{
  "crop_scale_min": 0.8,
  "tokenizer": "word",
  "encoder_depths": [3, 4, 5, 3],
  "encoder_kernel_size": 3,
  "decoder_bias": "qkv",
  "decoder_parallel_block": false,
  "decoder_positions": "rope",
  "decoder_cross_attention_every": 1,
  "beta1": 0.9,
  "max_grad_norm": 0.5,
  "batch_size": 128,
  "epochs": 17.6,
  "final_lr_fraction": 0.05,
  "warmup_steps": 330
}
Rows from block 4 of the image encoder of a small image captioner, named by matrix and row number. Rows with one number belong to one channel. Each number is 50 + 10 x the weight over its row's rms, rounded and kept within 0 to 99. All counts start at 0.
After each channel's rows are labels from the 100 images, of 14976, where the channel reaches its highest value: "responds to" is what is common among them. Only what is clearly more common there than usual is listed. The data: scattered letters and digits in many colours.
# r30: branch 2 reduce pointwise conv (encoder.blocks.4.r3.0.weight, 48x192x1x1), inputs 0-191
# b30: branch 2 3x3 conv (encoder.blocks.4.b3.0.weight, 72x48x3x3, transposed, each kernel summed), outputs 0-71

r30.6:42 57 48 56 57 47 53 65 52 44 66 40 61 56 65 63 63 47 73 56 44 53 62 55 55 54 54 45 47 43 38 44 50 79 53 58 46 56 51 51 56 50 50 56 48 49 52 52 45 54 47 34 38 56 47 40 55 46 37 38 36 57 36 51 65 50 69 42 48 47 61 50 38 52 41 32 48 33 64 38 48 40 47 31 54 52 45 42 75 49 57 28 36 41 62 39 37 37 37 47 44 73 59 40 35 38 58 42 48 41 78 29 72 36 55 59 43 59 42 60 51 49 42 32 52 43 49 55 47 37 50 52 71 62 47 41 55 38 53 48 56 50 40 40 53 39 47 58 38 44 40 34 30 38 29 41 50 52 58 52 47 56 39 31 48 37 70 40 56 53 47 51 51 49 58 54 51 55 43 55 47 48 44 64 56 59 46 54 49 54 38 53
b30.6:49 45 49 44 50 46 48 26 52 38 45 49 46 48 35 40 47 53 30 45 28 38 44 34 47 52 52 46 47 40 39 32 40 26 55 34 46 37 49 61 43 38 32 50 45 42 43 47 41 39 32 35 47 44 48 26 44 45 54 51 44 50 44 46 47 39 35 39 52 44 43 47
responds to: purple; the character J

r30.17:62 50 34 55 58 40 42 61 39 43 64 35 53 47 47 53 51 37 55 52 59 41 54 54 48 54 46 34 45 29 42 39 55 49 54 50 39 54 29 46 50 37 57 50 54 51 51 63 54 59 61 39 59 66 41 49 52 45 47 29 67 74 55 37 40 60 52 58 47 46 59 50 36 63 43 62 53 39 73 75 54 52 61 50 70 42 70 43 72 45 64 46 39 50 56 70 65 72 47 60 51 49 47 56 43 73 47 26 73 42 64 53 48 48 44 52 64 56 63 54 52 56 49 46 59 60 64 62 60 58 45 50 62 55 57 47 41 56 44 52 57 40 53 42 63 58 48 57 49 54 43 51 58 51 56 61 46 48 47 61 52 64 58 34 58 42 62 44 42 59 34 32 51 53 41 34 49 56 58 52 41 32 47 54 57 38 44 46 55 31 50 58
b30.17:55 49 41 43 42 64 40 37 54 44 32 42 44 43 56 33 48 59 19 36 47 41 42 49 54 54 46 51 41 40 44 48 39 44 42 35 32 40 35 50 36 34 41 47 36 46 58 46 34 44 45 37 39 40 34 42 47 39 45 48 44 53 53 48 50 48 47 49 47 26 35 45
responds to: the character O

r30.2:55 48 41 58 44 50 55 32 60 54 55 52 37 47 63 38 37 58 63 62 54 54 43 43 49 61 62 43 43 52 53 48 48 44 39 34 43 58 52 63 47 45 47 61 50 53 44 48 61 47 47 68 47 59 56 40 45 50 36 16 64 56 45 58 43 62 59 66 53 56 66 60 60 64 46 56 51 61 41 67 42 65 61 55 43 50 44 53 58 50 59 61 30 48 55 70 50 57 34 64 58 47 46 63 52 49 58 39 58 48 63 55 62 52 52 31 44 69 63 61 54 52 54 50 45 49 55 38 34 48 64 47 78 40 39 49 31 36 52 48 46 40 29 61 56 62 48 27 36 35 51 47 57 56 53 43 44 58 47 61 36 45 49 56 47 68 41 49 39 53 47 56 45 44 53 59 53 45 46 49 54 61 37 28 29 66 57 43 24 57 44 42
b30.2:66 51 37 43 52 46 28 49 56 42 48 82 57 48 39 57 51 56 50 55 50 56 52 63 39 47 38 42 36 54 57 31 59 57 66 46 72 55 36 48 51 44 46 39 46 33 60 42 74 42 51 45 48 47 45 47 39 53 55 60 41 54 46 58 53 54 51 48 73 55 61 48
responds to: yellow; count: six

r30.10:16 51 36 61 51 36 54 56 47 45 48 47 61 58 43 52 63 42 67 50 66 39 79 63 63 58 64 41 61 41 35 35 53 70 46 63 41 70 32 42 60 50 51 57 56 55 52 48 29 47 56 56 28 44 57 58 78 32 49 51 39 41 51 37 50 42 63 52 65 49 68 59 68 38 54 52 49 45 49 36 51 61 54 64 55 42 42 50 62 57 36 32 55 57 44 28 56 54 55 42 54 54 56 45 48 38 71 64 31 61 61 48 68 56 53 58 34 38 54 46 66 37 42 42 53 38 42 51 62 38 59 51 52 45 43 51 57 36 56 49 47 61 45 54 38 48 57 55 48 52 50 36 42 44 41 61 38 58 55 43 45 54 52 58 46 46 48 47 37 61 59 52 40 57 46 60 47 44 49 53 52 51 60 47 56 50 58 44 48 51 37 54
b30.10:62 31 39 43 48 46 48 37 46 35 46 52 41 48 34 40 42 48 43 32 38 37 44 34 49 30 42 59 45 37 24 36 48 28 56 47 47 42 50 57 40 38 40 47 44 51 33 42 38 49 48 47 40 51 41 46 42 47 42 30 50 42 36 52 46 47 41 44 47 43 40 39
responds to: the character D

r30.35:49 40 42 47 51 50 42 45 38 37 35 45 45 45 32 41 50 37 50 41 38 50 30 48 45 44 63 48 54 40 52 43 51 33 40 44 46 38 46 49 32 47 38 54 41 51 46 40 50 41 66 57 59 52 51 26 41 51 50 52 58 38 43 37 45 54 57 29 60 49 53 46 37 35 68 38 49 58 57 48 52 47 46 42 54 66 51 49 49 39 58 48 56 45 41 55 36 57 64 34 55 37 33 49 47 59 62 42 55 42 41 45 44 45 46 40 61 51 38 28 56 30 47 54 50 37 68 45 48 30 54 38 46 41 43 40 48 20 56 25 50 50 50 47 53 64 43 48 49 39 50 58 41 40 44 31 70 44 43 54 44 48 27 66 24 50 56 54 60 62 39 46 53 63 39 40 62 39 58 53 43 38 47 60 59 39 41 64 59 38 70 42
b30.35:37 36 51 40 45 39 59 48 48 37 36 44 39 58 67 40 54 35 55 51 48 40 57 53 41 50 33 40 26 49 42 49 48 70 50 63 44 49 44 55 35 51 48 61 44 49 64 47 54 41 57 43 46 39 25 58 66 39 49 40 28 41 45 57 58 48 32 42 60 44 50 55
responds to: the character C; the character O; largest: O; largest: C

r30.40:42 49 34 52 60 36 47 60 48 35 58 30 54 57 61 56 43 29 60 52 54 42 59 54 53 58 50 40 57 39 41 41 52 60 55 61 32 64 33 49 51 36 60 56 62 47 52 51 50 56 56 38 51 66 47 56 49 33 59 46 55 74 60 43 49 55 65 59 42 52 71 55 37 66 45 58 57 45 79 61 49 48 53 58 61 41 68 52 69 57 65 33 50 49 45 65 56 68 53 65 58 41 41 52 38 70 59 43 61 55 62 52 53 55 45 64 57 49 56 53 40 43 31 43 55 55 59 64 65 51 59 64 55 52 60 41 63 60 39 58 47 44 46 46 39 53 43 60 54 58 39 40 49 53 46 57 55 41 36 33 37 72 59 27 64 45 58 45 43 58 35 31 48 61 41 38 57 52 49 52 51 38 58 53 48 46 44 40 58 37 40 51
b30.40:59 39 42 41 42 52 43 31 49 42 46 48 42 45 45 39 49 49 24 34 40 34 44 42 52 46 48 52 41 36 36 46 47 38 53 39 38 43 43 49 38 31 44 45 41 46 48 45 33 43 45 36 24 40 34 45 44 38 42 44 52 51 47 48 49 50 41 38 46 27 36 53
responds to: the character O

r30.14:40 56 42 54 63 36 49 58 57 34 65 39 49 51 52 62 54 32 67 52 62 42 57 61 59 63 67 39 49 38 35 43 53 57 59 65 45 56 37 53 65 45 60 54 58 58 65 53 49 63 73 41 48 65 40 57 59 28 52 39 77 66 55 45 49 47 63 78 47 46 65 47 57 61 35 62 56 48 75 62 66 49 52 50 65 34 67 55 74 43 56 43 55 61 46 60 48 64 54 65 54 44 51 38 45 58 51 50 60 52 63 56 51 46 39 64 47 43 50 51 55 42 43 41 51 54 60 60 64 48 64 60 54 58 63 52 49 48 52 58 47 54 53 61 31 53 52 61 58 54 55 41 57 60 49 71 49 50 53 46 42 64 48 30 55 57 68 35 52 58 36 39 53 48 47 46 54 44 57 49 43 38 56 49 51 36 47 45 53 40 36 54
b30.14:52 37 38 41 43 56 29 39 52 36 40 46 45 44 48 40 45 52 31 31 41 35 45 39 57 41 41 58 39 36 38 46 42 38 42 44 37 45 39 50 37 42 41 43 42 49 45 42 31 48 43 45 31 45 26 46 42 49 37 40 47 52 48 54 47 53 45 44 46 31 32 51
responds to: the character O; white; pink; yellow

r30.45:35 54 38 54 57 42 41 55 45 41 64 44 61 54 61 59 54 38 60 63 50 47 55 44 58 50 53 41 48 35 39 36 46 67 49 64 39 59 41 59 60 46 56 59 56 47 46 56 55 47 47 40 34 54 43 60 58 38 55 44 54 48 36 42 56 61 56 46 56 54 70 52 49 56 48 43 45 37 64 36 42 43 49 40 60 37 51 43 67 56 57 38 49 57 56 51 43 51 57 48 55 50 66 51 47 45 68 54 53 47 66 49 56 50 42 57 49 52 46 53 51 21 21 46 61 43 58 58 63 43 52 69 72 37 33 31 56 36 39 57 44 37 37 55 41 54 37 52 53 53 44 06 51 46 41 50 30 37 34 42 37 70 59 28 55 43 65 49 43 61 45 47 53 53 52 37 52 58 42 45 56 53 58 48 59 60 37 37 53 55 44 53
b30.45:63 35 50 44 43 45 52 36 47 29 47 49 41 45 34 33 42 48 33 43 27 33 41 39 42 49 56 56 48 38 39 38 42 33 64 40 46 46 47 48 36 38 41 44 43 49 43 34 38 36 45 33 35 43 33 43 42 53 48 47 49 42 39 46 54 47 41 35 55 46 43 51
responds to: the character J; yellow; largest: J

r30.4:46 39 40 45 40 42 43 36 36 40 30 46 46 45 32 35 42 40 40 39 44 50 55 36 36 46 42 44 51 44 41 43 43 41 39 43 51 50 41 39 36 50 39 43 37 61 50 30 50 45 39 48 54 50 36 45 30 55 48 55 41 47 38 48 34 58 24 31 53 42 64 56 53 31 62 43 41 64 52 48 44 47 44 46 47 47 45 30 49 37 46 51 58 31 37 52 35 40 41 21 53 27 23 56 44 47 48 55 58 44 63 53 59 54 39 42 51 61 50 27 48 44 52 52 51 44 20 63 41 39 49 52 48 54 38 46 50 32 57 42 42 54 28 46 56 61 49 58 54 41 45 53 45 38 44 43 55 49 37 57 56 53 45 70 28 53 55 51 47 57 42 46 52 40 40 49 59 51 46 50 36 45 58 57 51 41 50 51 54 32 45 35
b30.4:40 62 64 62 52 50 63 63 53 70 48 62 47 59 68 60 54 51 55 66 59 64 57 50 39 56 46 47 55 53 44 35 65 76 65 52 52 50 50 41 59 37 59 43 51 61 53 44 47 50 47 58 52 52 26 50 66 48 40 65 36 54 50 52 64 41 67 46 53 46 58 64
responds to: count: six

r30.47:60 51 42 55 44 32 50 59 58 40 41 41 57 45 58 50 48 41 60 53 50 51 56 43 47 41 49 37 45 37 35 39 52 51 50 56 36 48 40 51 55 45 58 57 60 33 44 60 60 46 46 42 52 68 37 49 47 37 42 45 49 57 47 43 44 50 58 65 46 51 62 53 42 47 32 59 46 38 59 63 50 43 56 53 52 47 65 51 53 60 47 60 34 46 45 65 49 62 30 64 43 58 55 46 36 50 44 35 70 50 51 59 47 42 41 44 39 48 49 68 41 39 29 45 74 33 55 75 56 49 41 75 82 54 44 50 51 39 45 57 50 58 37 40 58 52 39 66 66 36 46 22 64 54 50 47 34 41 39 32 48 73 75 35 52 44 68 47 45 48 39 49 48 62 42 41 57 57 41 60 52 48 46 53 43 61 43 57 51 51 59 49
b30.47:57 48 62 52 42 65 66 34 57 40 31 68 40 48 46 41 46 53 37 47 49 37 40 53 58 58 56 71 52 50 36 37 53 39 76 48 58 37 42 57 46 29 34 51 39 48 52 48 42 47 51 41 45 51 35 46 61 30 51 53 46 54 59 35 49 54 51 54 51 32 46 49
responds to: the character Z; the character 7; largest: Z; largest: 7

r30.26:39 49 39 38 45 43 58 45 48 45 61 41 25 49 53 28 42 49 57 51 65 52 51 55 53 61 46 48 43 40 41 44 54 45 53 36 47 57 50 46 53 51 41 42 30 55 60 43 46 46 56 39 42 53 49 49 47 45 53 44 65 45 47 39 48 60 51 59 44 54 61 41 44 62 49 53 50 44 54 60 49 53 31 46 57 38 62 49 53 48 46 46 43 44 49 60 34 64 44 51 49 43 48 42 47 61 51 41 51 51 57 57 34 45 32 51 57 40 35 38 43 53 36 46 41 72 64 25 31 54 70 35 59 30 55 48 39 58 41 60 49 36 47 67 38 53 38 36 31 74 46 56 37 76 38 45 52 33 44 52 49 53 45 30 71 72 29 37 43 47 38 38 66 56 42 53 59 45 65 55 50 35 47 53 63 35 61 45 58 44 35 50
b30.26:52 44 34 47 47 48 18 53 40 55 46 21 45 46 46 46 48 52 41 45 43 40 49 52 50 46 47 54 55 33 52 53 46 47 13 53 13 53 47 48 43 44 47 41 45 45 42 46 48 46 49 46 45 52 29 49 37 47 45 47 47 50 53 51 45 47 45 47 37 54 44 45
responds to: brown; purple; count: six

r30.31:68 38 49 55 47 47 42 39 49 56 38 48 43 39 44 43 52 48 51 46 34 49 35 47 37 50 51 47 41 49 44 45 35 46 47 39 51 33 52 40 38 47 48 62 47 39 45 44 62 35 54 44 57 50 52 39 44 41 60 46 56 63 43 48 43 48 39 23 35 64 68 54 36 43 55 44 56 58 51 56 48 41 59 30 69 53 50 38 57 51 49 42 43 52 29 72 51 61 51 33 34 39 42 58 53 42 55 62 76 29 63 53 70 46 57 44 60 57 46 35 49 46 47 34 62 41 32 58 59 35 54 49 75 37 40 39 47 38 76 34 37 72 36 51 56 67 33 55 54 53 41 47 50 39 50 45 54 58 41 67 43 56 47 51 33 52 60 47 43 46 42 52 31 47 55 58 44 50 47 55 59 60 44 40 50 58 53 55 42 55 46 40
b30.31:45 47 53 48 58 43 47 65 55 64 42 68 57 48 59 53 48 47 55 62 63 60 62 57 43 49 49 26 49 53 51 49 44 75 61 54 53 42 38 51 55 29 57 53 42 52 83 55 58 43 57 42 55 55 35 49 57 31 47 50 26 56 49 49 59 43 44 40 60 45 59 57
responds to: yellow; the character Z; largest: Z; the character T

r30.5:42 65 58 55 55 57 66 32 55 56 55 60 38 62 42 21 43 51 64 62 56 51 56 56 53 72 67 49 32 49 55 60 48 60 47 38 50 60 55 63 58 50 28 54 37 39 61 47 33 38 61 54 36 60 44 59 55 40 56 33 68 57 54 42 61 49 61 55 50 54 68 50 61 59 47 57 53 44 64 46 50 67 54 59 47 54 53 60 67 70 37 53 45 64 37 55 49 56 37 64 47 57 61 36 53 41 36 51 45 54 59 57 57 41 50 66 36 48 47 63 50 47 48 39 66 43 48 52 38 27 59 42 50 47 37 29 37 35 55 63 62 41 30 56 52 35 37 41 39 42 50 32 43 48 34 41 38 49 34 62 46 50 34 54 55 54 46 47 40 35 54 55 47 55 59 58 62 44 50 58 53 42 60 39 44 52 54 43 46 49 47 40
b30.5:56 41 34 50 44 46 31 58 51 56 45 48 46 47 49 44 51 44 38 51 34 44 48 45 52 41 39 64 43 33 33 49 49 42 52 41 44 45 43 60 38 37 34 32 41 40 34 41 33 43 49 44 42 51 24 57 22 41 36 40 50 55 45 51 53 50 42 44 49 29 41 55
responds to: yellow; count: six; the character I

r30.27:60 47 44 48 49 48 43 37 38 45 29 44 42 34 49 42 43 46 51 43 46 45 44 43 48 49 43 51 49 42 50 40 45 36 37 37 47 52 48 43 34 42 44 53 49 57 49 37 53 36 49 46 62 52 42 38 34 47 59 49 50 46 31 41 34 63 45 36 47 60 62 50 41 33 64 32 54 71 44 64 43 44 39 36 59 48 32 53 49 46 51 46 52 47 25 56 33 54 52 35 54 30 29 61 43 47 47 45 56 41 56 57 51 36 44 44 65 57 37 21 46 52 48 45 41 46 37 50 54 29 51 44 50 58 41 40 48 28 61 25 38 57 30 59 59 65 51 49 44 57 46 68 27 41 41 29 69 61 42 52 45 51 43 55 31 54 63 44 60 54 43 46 50 49 34 53 59 40 49 50 46 49 56 46 46 48 55 58 41 43 55 34
b30.27:35 53 54 45 47 38 52 63 44 62 49 53 52 59 69 61 47 45 58 52 67 64 65 52 33 59 44 33 41 57 50 52 57 78 52 56 55 49 40 43 46 42 63 61 42 61 69 51 62 38 45 51 46 43 31 58 61 39 49 56 35 59 41 51 63 46 55 39 56 41 41 63
responds to: count: six; black

r30.8:61 45 41 56 47 50 37 42 40 34 64 48 48 50 72 57 44 38 49 64 58 50 46 51 57 59 50 42 35 46 37 46 53 52 53 50 49 52 45 50 46 39 68 54 59 58 46 66 63 30 50 40 49 52 36 53 27 64 55 43 48 33 40 29 60 75 47 44 40 46 55 46 49 52 47 54 34 38 37 44 33 41 48 49 34 43 47 57 40 62 47 55 48 62 51 45 55 56 25 52 49 47 54 46 44 58 43 49 58 42 49 75 38 51 45 53 35 43 52 55 62 59 56 38 66 53 74 28 56 32 52 32 72 36 49 35 31 56 44 44 45 26 41 56 64 69 30 45 46 59 47 29 48 50 43 26 43 39 41 56 47 33 49 45 39 62 47 44 48 59 45 43 51 58 43 57 48 47 44 45 53 45 44 55 53 48 55 48 46 46 55 57
b30.8:40 44 41 44 44 53 47 43 50 46 36 46 45 44 45 40 37 48 40 38 40 42 45 65 53 57 50 44 39 34 64 45 42 40 51 44 30 38 38 56 33 33 37 45 30 41 40 38 75 43 37 40 46 48 41 41 52 48 63 44 48 45 38 39 44 41 43 46 54 56 38 27
responds to: the character J; largest: J

r30.38:44 61 32 42 53 42 56 47 52 44 59 38 36 61 32 47 44 51 60 55 76 43 62 73 43 60 58 36 65 46 37 39 69 53 63 50 41 53 39 45 58 49 35 52 43 63 57 57 47 38 61 52 52 57 46 58 57 34 48 37 42 62 63 41 46 45 67 48 49 49 72 66 49 45 57 53 54 42 54 55 47 55 49 57 36 39 42 53 53 51 44 45 56 59 33 62 54 64 36 43 61 52 55 48 39 40 47 56 56 51 59 61 52 46 41 57 38 43 53 47 36 41 43 34 54 48 61 41 46 45 70 55 50 28 47 29 33 39 44 62 47 72 52 65 46 44 43 42 38 55 50 25 55 57 30 53 36 41 32 44 35 43 35 41 60 58 35 57 40 35 55 57 48 46 45 66 50 49 52 40 64 49 46 40 38 45 56 34 44 47 33 51
b30.38:54 45 17 47 46 48 19 51 49 51 50 36 46 46 46 49 47 51 44 42 36 50 50 52 46 44 48 62 47 37 43 53 53 53 22 54 33 45 47 65 42 40 39 46 42 52 39 46 53 50 45 48 38 59 41 58 13 45 50 41 56 51 45 53 48 49 46 49 47 38 41 48
responds to: purple; black; the character J; the character 3

r30.24:23 45 50 41 52 44 49 57 37 51 53 51 65 55 54 60 54 42 59 54 50 57 61 45 66 41 56 53 55 46 49 55 48 69 52 58 46 49 52 61 61 47 55 60 60 61 40 46 58 52 49 59 27 54 61 50 44 59 33 62 52 47 50 51 46 56 38 57 64 58 58 51 40 46 48 33 44 30 50 39 56 47 42 26 49 51 46 54 41 36 54 41 38 40 43 51 51 52 39 40 36 45 49 60 49 53 65 54 62 39 49 56 57 63 54 29 36 48 50 18 62 49 50 53 65 47 24 43 30 27 49 44 50 56 53 40 51 39 47 47 38 27 29 46 68 42 45 52 55 46 54 50 59 31 20 26 48 48 48 47 56 30 43 71 31 50 43 63 62 47 54 48 56 54 41 56 49 59 47 52 51 45 47 67 59 47 47 56 51 50 58 60
b30.24:31 44 56 39 51 45 55 50 51 40 64 33 36 44 45 45 44 47 52 36 45 55 52 49 58 32 42 42 50 52 58 30 58 34 51 50 45 41 49 62 42 57 54 34 70 31 55 47 59 39 57 59 51 49 37 47 66 64 48 32 35 32 34 49 39 41 52 44 39 62 57 44
responds to: the character Z; largest: Z

r30.18:43 53 35 45 59 44 41 59 52 40 63 41 59 52 58 60 46 28 57 63 61 37 58 55 56 52 56 45 51 32 44 46 49 52 45 59 41 65 35 47 60 49 63 47 54 40 59 52 44 49 62 45 44 61 48 52 39 35 56 41 65 66 56 35 46 63 63 55 35 37 56 41 45 67 38 58 48 48 49 58 49 52 48 55 45 38 65 44 61 59 58 47 48 52 53 53 49 64 50 64 65 38 50 46 46 68 48 41 53 55 57 65 48 58 45 66 59 47 56 41 45 37 36 42 54 55 70 58 67 51 57 63 50 35 65 40 50 50 41 48 46 31 52 58 43 55 33 53 65 60 47 31 51 58 44 58 49 43 30 38 41 63 55 32 60 42 57 44 33 56 29 23 50 55 47 34 52 54 64 45 45 24 57 61 58 37 37 47 62 34 39 70
b30.18:51 39 42 44 47 51 39 41 55 38 45 42 37 38 43 38 46 47 25 35 44 33 46 36 50 49 52 54 41 33 38 42 41 36 47 40 34 37 43 45 41 34 41 43 45 47 44 44 34 49 44 37 37 46 31 45 43 39 38 43 51 48 50 42 54 42 42 39 37 28 40 55
responds to: the character O; count: six; the character Q

r30.9:33 53 54 51 48 54 65 42 54 44 49 61 36 53 53 26 37 60 59 64 66 50 58 51 55 62 75 50 42 41 53 46 49 70 43 36 47 50 53 69 53 49 47 62 32 45 52 46 41 37 55 56 42 67 51 68 57 43 46 26 72 68 48 50 61 56 50 78 57 50 54 47 57 61 50 53 51 53 55 60 53 71 40 43 66 55 51 53 44 61 52 62 45 64 48 67 38 60 43 78 50 61 53 43 40 49 50 44 56 37 57 57 41 35 55 58 50 54 36 52 53 54 51 54 57 49 57 47 34 48 52 38 70 48 36 45 44 35 57 55 53 52 25 46 59 36 55 40 39 34 48 44 38 48 41 37 32 59 35 71 46 54 53 55 40 48 54 45 50 46 53 48 53 59 61 60 64 42 44 59 67 61 56 35 41 60 54 51 36 50 54 41
b30.9:56 38 32 53 43 47 38 62 48 51 33 61 45 44 44 41 52 54 38 51 30 40 50 48 49 43 49 56 39 38 37 59 48 39 69 50 48 46 41 60 42 45 43 33 36 35 42 38 45 35 55 43 43 53 28 58 26 38 45 44 47 52 56 60 52 52 47 45 58 24 39 57
responds to: yellow; count: six

r30.23:72 56 44 61 45 39 58 52 60 48 46 48 47 42 53 52 51 58 61 52 47 56 37 59 44 55 57 43 41 43 52 45 47 38 57 48 44 44 47 64 44 51 43 53 58 47 46 54 72 52 55 40 46 55 54 38 58 39 45 47 61 63 54 48 48 60 50 56 46 69 59 71 55 60 50 71 44 50 43 47 60 46 52 51 68 46 48 57 57 50 53 35 38 48 44 63 55 56 44 63 53 52 47 72 44 34 66 40 60 47 58 45 73 50 55 29 49 73 52 52 54 48 43 52 56 43 23 65 29 63 44 58 86 56 30 47 46 25 48 49 38 51 35 45 57 35 49 52 41 43 46 45 48 52 60 40 34 60 48 56 63 61 66 43 34 52 55 31 44 41 55 50 48 31 57 48 48 47 50 49 66 67 44 36 33 57 48 53 38 62 50 31
b30.23:52 57 46 45 56 54 46 38 56 37 37 74 52 40 56 45 47 50 57 59 52 49 29 71 50 50 51 73 61 48 56 45 57 57 65 63 55 49 48 62 53 33 35 54 38 42 66 43 58 48 37 43 55 54 36 38 53 53 67 55 37 50 56 53 58 54 56 45 72 72 53 46
responds to: yellow; the character V; the character L

r30.15:52 45 45 42 55 41 46 58 43 39 59 46 65 47 69 64 42 42 47 58 45 52 51 49 51 31 45 47 41 37 40 41 43 44 51 46 44 56 36 49 55 43 67 56 60 35 40 46 50 36 44 47 44 44 42 51 41 52 60 51 48 53 44 32 56 62 45 40 36 46 52 45 41 49 47 53 48 33 52 49 23 59 68 55 44 41 51 42 53 64 39 57 47 56 43 52 71 50 40 52 50 57 61 53 54 49 54 49 46 46 48 67 52 65 50 63 48 26 67 59 41 34 26 40 84 44 65 46 54 47 49 64 71 30 36 34 46 40 54 53 51 42 45 51 66 68 38 54 58 58 41 22 58 50 53 48 22 49 29 37 42 62 61 30 43 42 65 49 40 47 41 44 46 52 47 49 50 57 45 55 41 48 49 62 60 44 39 47 62 50 43 54
b30.15:61 50 55 40 44 57 62 29 40 31 44 44 35 47 36 39 44 48 41 43 42 48 45 42 47 51 42 63 51 50 43 26 47 32 61 36 52 35 37 44 36 27 41 40 45 42 47 42 51 42 44 45 43 46 55 53 58 41 41 52 56 42 35 30 43 46 42 55 41 40 33 44
responds to: the character J; largest: J

r30.30:33 56 46 51 59 54 38 54 47 49 51 48 54 48 43 57 65 39 62 44 53 48 60 56 48 54 52 53 58 50 41 42 59 60 50 62 50 52 40 35 61 47 44 49 41 64 55 59 29 56 51 56 32 50 39 51 40 59 64 48 57 38 39 43 49 42 65 51 41 28 52 32 42 50 36 42 40 48 50 46 61 43 29 39 44 45 56 46 47 48 28 41 51 39 45 36 30 48 54 34 49 50 44 33 42 50 65 62 24 47 54 29 39 42 50 54 46 28 31 34 44 44 34 24 50 41 54 51 56 44 74 42 38 43 76 50 50 33 40 34 31 54 64 55 42 58 38 58 53 57 34 54 31 45 50 54 65 49 39 46 28 51 45 50 54 42 41 50 53 58 53 53 56 62 54 50 64 45 64 55 51 43 62 49 63 47 50 40 59 55 40 55
b30.30:41 40 39 41 51 42 29 48 42 51 49 31 43 41 44 43 50 39 42 40 46 47 47 21 57 32 46 50 45 38 23 51 49 45 29 49 32 31 55 43 48 46 43 52 51 49 40 49 43 49 38 47 42 45 43 50 50 45 31 41 49 48 45 55 40 43 45 45 27 52 38 42
responds to: brown; the character O; the character 0; the character Q

r30.0:21 49 41 42 41 49 42 44 43 50 51 56 46 55 58 41 37 39 41 48 48 55 43 32 47 49 60 42 60 50 52 49 45 49 44 42 46 59 52 62 43 52 54 63 45 49 41 38 55 38 52 62 36 63 45 54 28 53 42 54 65 56 47 44 45 57 18 49 52 30 65 63 57 49 45 52 32 44 57 49 49 56 45 41 51 33 54 24 39 47 41 58 49 26 49 74 53 61 19 59 41 36 51 67 33 49 47 61 49 57 61 53 50 61 38 50 50 51 55 41 49 44 45 35 43 54 65 49 59 43 56 57 72 24 36 53 34 44 46 61 44 50 46 58 53 60 31 42 55 53 44 58 56 56 61 44 49 38 20 45 30 56 58 51 41 55 43 46 52 50 44 43 52 46 34 44 43 41 45 35 47 46 47 47 47 36 38 57 52 46 57 50
b30.0:45 55 62 65 57 42 61 56 51 76 47 67 54 53 54 60 45 57 57 61 55 62 61 57 42 48 57 46 53 67 59 37 70 73 76 61 59 55 53 50 51 42 59 48 49 59 63 53 63 53 60 56 59 52 31 50 56 55 61 67 50 49 47 42 56 53 68 42 56 53 50 57
responds to: red; the character J; the character 1

r30.7:59 42 40 44 53 47 38 50 39 45 31 40 54 49 34 48 50 41 52 41 43 44 44 49 42 45 47 49 53 38 46 41 46 48 39 45 39 50 39 54 31 47 38 51 50 58 46 27 56 43 50 47 54 50 52 37 33 45 58 50 40 52 38 40 32 55 45 24 52 60 62 47 40 37 60 36 50 64 55 50 45 44 45 39 58 41 41 39 49 42 52 49 52 49 31 45 37 43 54 27 44 25 25 54 38 50 66 56 60 46 58 47 61 52 44 43 62 58 35 33 37 41 51 48 51 39 17 55 45 37 54 49 57 49 30 53 53 24 55 31 38 45 28 45 58 57 37 59 56 42 39 60 45 36 42 38 49 54 47 58 48 47 36 68 24 54 59 52 53 64 38 49 54 47 40 44 59 38 48 51 50 39 59 59 56 45 51 54 56 35 53 41
b30.7:38 51 63 47 58 36 60 60 51 64 47 56 52 58 64 62 56 42 55 64 60 59 68 48 40 41 34 40 41 58 49 49 65 80 64 63 45 57 49 45 48 37 54 48 46 54 71 46 61 50 54 53 52 44 25 59 63 47 46 54 29 54 47 58 63 49 54 42 53 44 55 57
responds to: the character U; largest: U